Rows from block 4 of the image encoder, named by matrix and row number. Rows with one number belong to one neuron. Each number is 128 + 32 x the weight over its row's rms, rounded and kept within 0 to 255. All counts start at 0. Numbers have three digits each. After the name is the row's rms in percent of the matrix's.
# gate: MLP gate (encoder.blocks.4.mlp.gate.weight, 336x128), inputs 0-63
# fc1: MLP up (encoder.blocks.4.mlp.fc1.weight, 336x128), inputs 0-63
# fc2: MLP down (encoder.blocks.4.mlp.fc2.weight, 128x336, transposed), outputs 0-63
gate.126 102:106124106130170159090120127114188128145082075169199180102110066119115085137186192176082188130144108113091106126126115097118155192162135179152119091133154184132094117115182133137171109096126169
gate.127 105:120130189143146128133101090106103119121113150105072120138168115110132089102123118121058116134117143060088167174117200108077096127139123116151117123130116154124129084095119122097188093117102137
gate.128 117:169145089175040117127160134145085135124162162139145094110106090159140095173142115148193104119107138143109106135076090146155109145048113152139128088135077165092088116118180119079160044145144165
gate.129 087:107097154119062162105097061161096147153168130144147128041093172113150110138166111132116129146071072136095176089151130116184138107137083165124115126125115125132044186071138131143142151133149154
gate.130 108:173125188135147075142171183115119104108145144089163129202144126100061086099122187120184128117174100152099075129166152114172155103113136162128112136178157176111128100099092149114095086081156128
gate.131 134:149152148078154059165141102183105156142147164143082171145130098116127057142097115160094122108136165077129103179136129114178088101148099145130111108153084151191186138145126137142151143098159164
gate.132 092:141126118123139164153159112082150138116103171114123140058152105103100109165108122207116087110107186116115091146122192126130157117127169149114134162102150142137165157075172081095145144135115168
gate.133 115:112123154153155109110146178156128155051159116080145157158124122151135094131127154116099140154182038119136151133173127084159123170153114140098073148102193124198143154118084137096149128135101114
gate.134 101:109116104146079114106116109186110083147088138126084112038108146144175099150144112148154104154102121164156109096093088137137111117093165103114118134084146106162141123121149145153110114142129113
gate.135 076:146115161114109075092125164131103119135149139109150074079148131153077157149165175172108133129114133071146164118156127135124124104121100164132155140086161110116193165173125111140120102119089128
gate.136 095:106114088096078101130097110126153127158047132114194122149122159125100119061082067102175164179148100113121143124106079148139178095122125144121132156211156156138130125136117116167120131120171097
gate.137 101:083159136145151100094145152151086115155071175148144151085124157200191088152071105111185113187135145112143103117086123142149167124123099090158160153123101154145128151121166152130102093126140077
gate.138 079:113123093143169165164093128155083115126111081162148169094118165130055178091088088132158132151099161182125095121128136127084103152056078098126098126137097140158187121105088115172111083131118126
gate.139 087:149123145134178201095197145188116102104175145133165134113094121109113081122103115180121144070139127125092164177121136063173117118075107149123155106091107102107091086124100176151115189104176129
fc1.126 091:102123140125081098138143118167151169142120174115184157101126079134142128101179171123112165069102119119158149084073118037134075148107129143128116138143141159105140116126091162108173156160094108
fc1.127 093:136170087148048136117060113127114155137082103151136182142100124159082106120079134108118168084099118105164135100111119069063157173173097136193128133086151145120181177151098144117140173119115154
fc1.128 116:175103137128084211177152130089110140111182149128105054110117147193204134184140140145146086120177114128125131116091110126124080043123104105112130059110097124128146166091137140119104130163139145
fc1.129 087:089101102096105097108169102112184153158073147132127126128156104161147120095175158058135085078112136125131107069081183116130115132170135085151064120136129150113094115170101209090141159145106136
fc1.130 116:162115137134126107150146094092153074141130075109102186138147128173128128150177048134151120164101112142136202119121132149100075109150140103202109102044080070114099145151141148147142175159146082
fc1.131 131:096051148189168110072121126133108089165115127088096159100170128119173157143066180155154138100079125119118156141079153154089140045099142145096148183103150128173120123127165186112190127110081132
fc1.132 093:076147163156161109152141081119131092128118167173134145144115078156094106138189115156110108123047163098090112136108161131158139146103134158119111109150151141133138097090224087138118129122089151
fc1.133 104:115142116120065120115117150179113121103159170212148142086113122105149125149106123127169126109099123111152096087057082122092165155162107146135102105180134105174160133135140088164112077173130163
fc1.134 111:122153114160104083172112093117133099135117120131112142140171096079163126120161070137180170150125068154090107107132132125112181093092201136137145119115102126137104156163101126051193114191162135
fc1.135 089:161121095108123202133115170137121084137101115069057167137152127128131128160105079137095055127100107134128166100139114129126100160133103136151147147106178129101091116144117122078114117092096138
fc1.136 094:074130101141119131125142097086122130121107163120083091162148107156174124123134179127142099098089098124133118158121146074166193123133122092128124144097157091143183167151096111081144036127120129
fc1.137 091:151098141071135139133120130146183156160147143150100088128090190101177130158112189152115166096163148154181149146102076087088129034122122136096142125065151187173126148142140130140130129151119158
fc1.138 076:072097083179138160149193138145130128135128132191171169121155126147182159139096075127109054136160126086174071115126124174118129183160118071180094142111094120108127095125143131163114104161071120
fc1.139 098:153157124154101139073120159167125138093145163113081080109159117144091170177045141134091158094101153114056168166103116133150091210079129115126173137129140122119060166074174129197166133093146098
fc2.126 085:112142138125178169065154110120137130168129096205142143141182096127108120138126121148160119136115182179128117084124152204101127135116118133164117078123166113117110198126173132155146082144099159
fc2.127 102:076152078176146173159159143163083148126165116026141086127101146079172096108135136104052084170129104090142093124124064173138157157097107209112139148079103138137089170101133196096149127104166109
fc2.128 124:122122130084164158116141113136098124115210076148127137086125165112069177134159129092196142185124178093093200190155112154176093052085093138172103148143075143063138096098140102116116162119142156
fc2.129 086:103139172172120114137130144118143169115141103150043128100163182136178118096125152160011112107148078160123155162129135166165162161164166204131136132131100127182103124102136134125153105159103071
fc2.130 103:099166072091101137200141110186139120184126111183181092132128118154136122102137123172162104053171159125125156158081120107137128101136087151108111053148123175145131159198101170160125157139177184
fc2.131 143:130157170105190120150143153105042074147160130181147151152137077167094089150142103120097126100175106150139136119145076136186102181136181181143091149140104112159147239108082136123111119130097123
fc2.132 094:122143136191164132118079168177107184039124135153165138069128211123072145182169140115146095112113135092153072152172133088094113158136110095121119148156062181145129163096169120110160142143217183
fc2.133 107:108094165099152133107162132111145114138116168133171127150141128105110109118122162128109123164107050210123126079086146163130106082154152057156096161156110142060161164054134113119109085180083146
fc2.134 103:144048086156133129137148119091072161143135109096156119173119158119118107142123133104096131153103150117181097078046160141131095083142113144135111138096192115131195142095090093153129128095080199
fc2.135 080:116140154084145145101177128133095057125104157107099174083124140117102182159155145179172128142104151105072157075159118125084130155096132194157129120148128147171115096106124107110131171114099111
fc2.136 086:132124184147166148165126123104177144154186152105173147169141138112136087183110137137095145134201111162117119138114087086105127110092110068155166075127114135090230102132168109135078142106118089
fc2.137 091:152187119151189094112122120093102102143164173124149115124141154123111100125103142101148150125113119094094094142184153114092185176127124164070175103126147117127141063167146112180169189137103092
fc2.138 079:164144117128112168161112118099134175096144182092169133121146157142115085143125162151145116095115114194045163136133100142145143192097115089105155185150165093099123101122156172116104086125073177
fc2.139 091:159143144091168094183097103177124129069137121074161138152149179181108141135151164126065130159135169143137126161149155155110121125089113139187163118104202123087111125130111088175115098104123092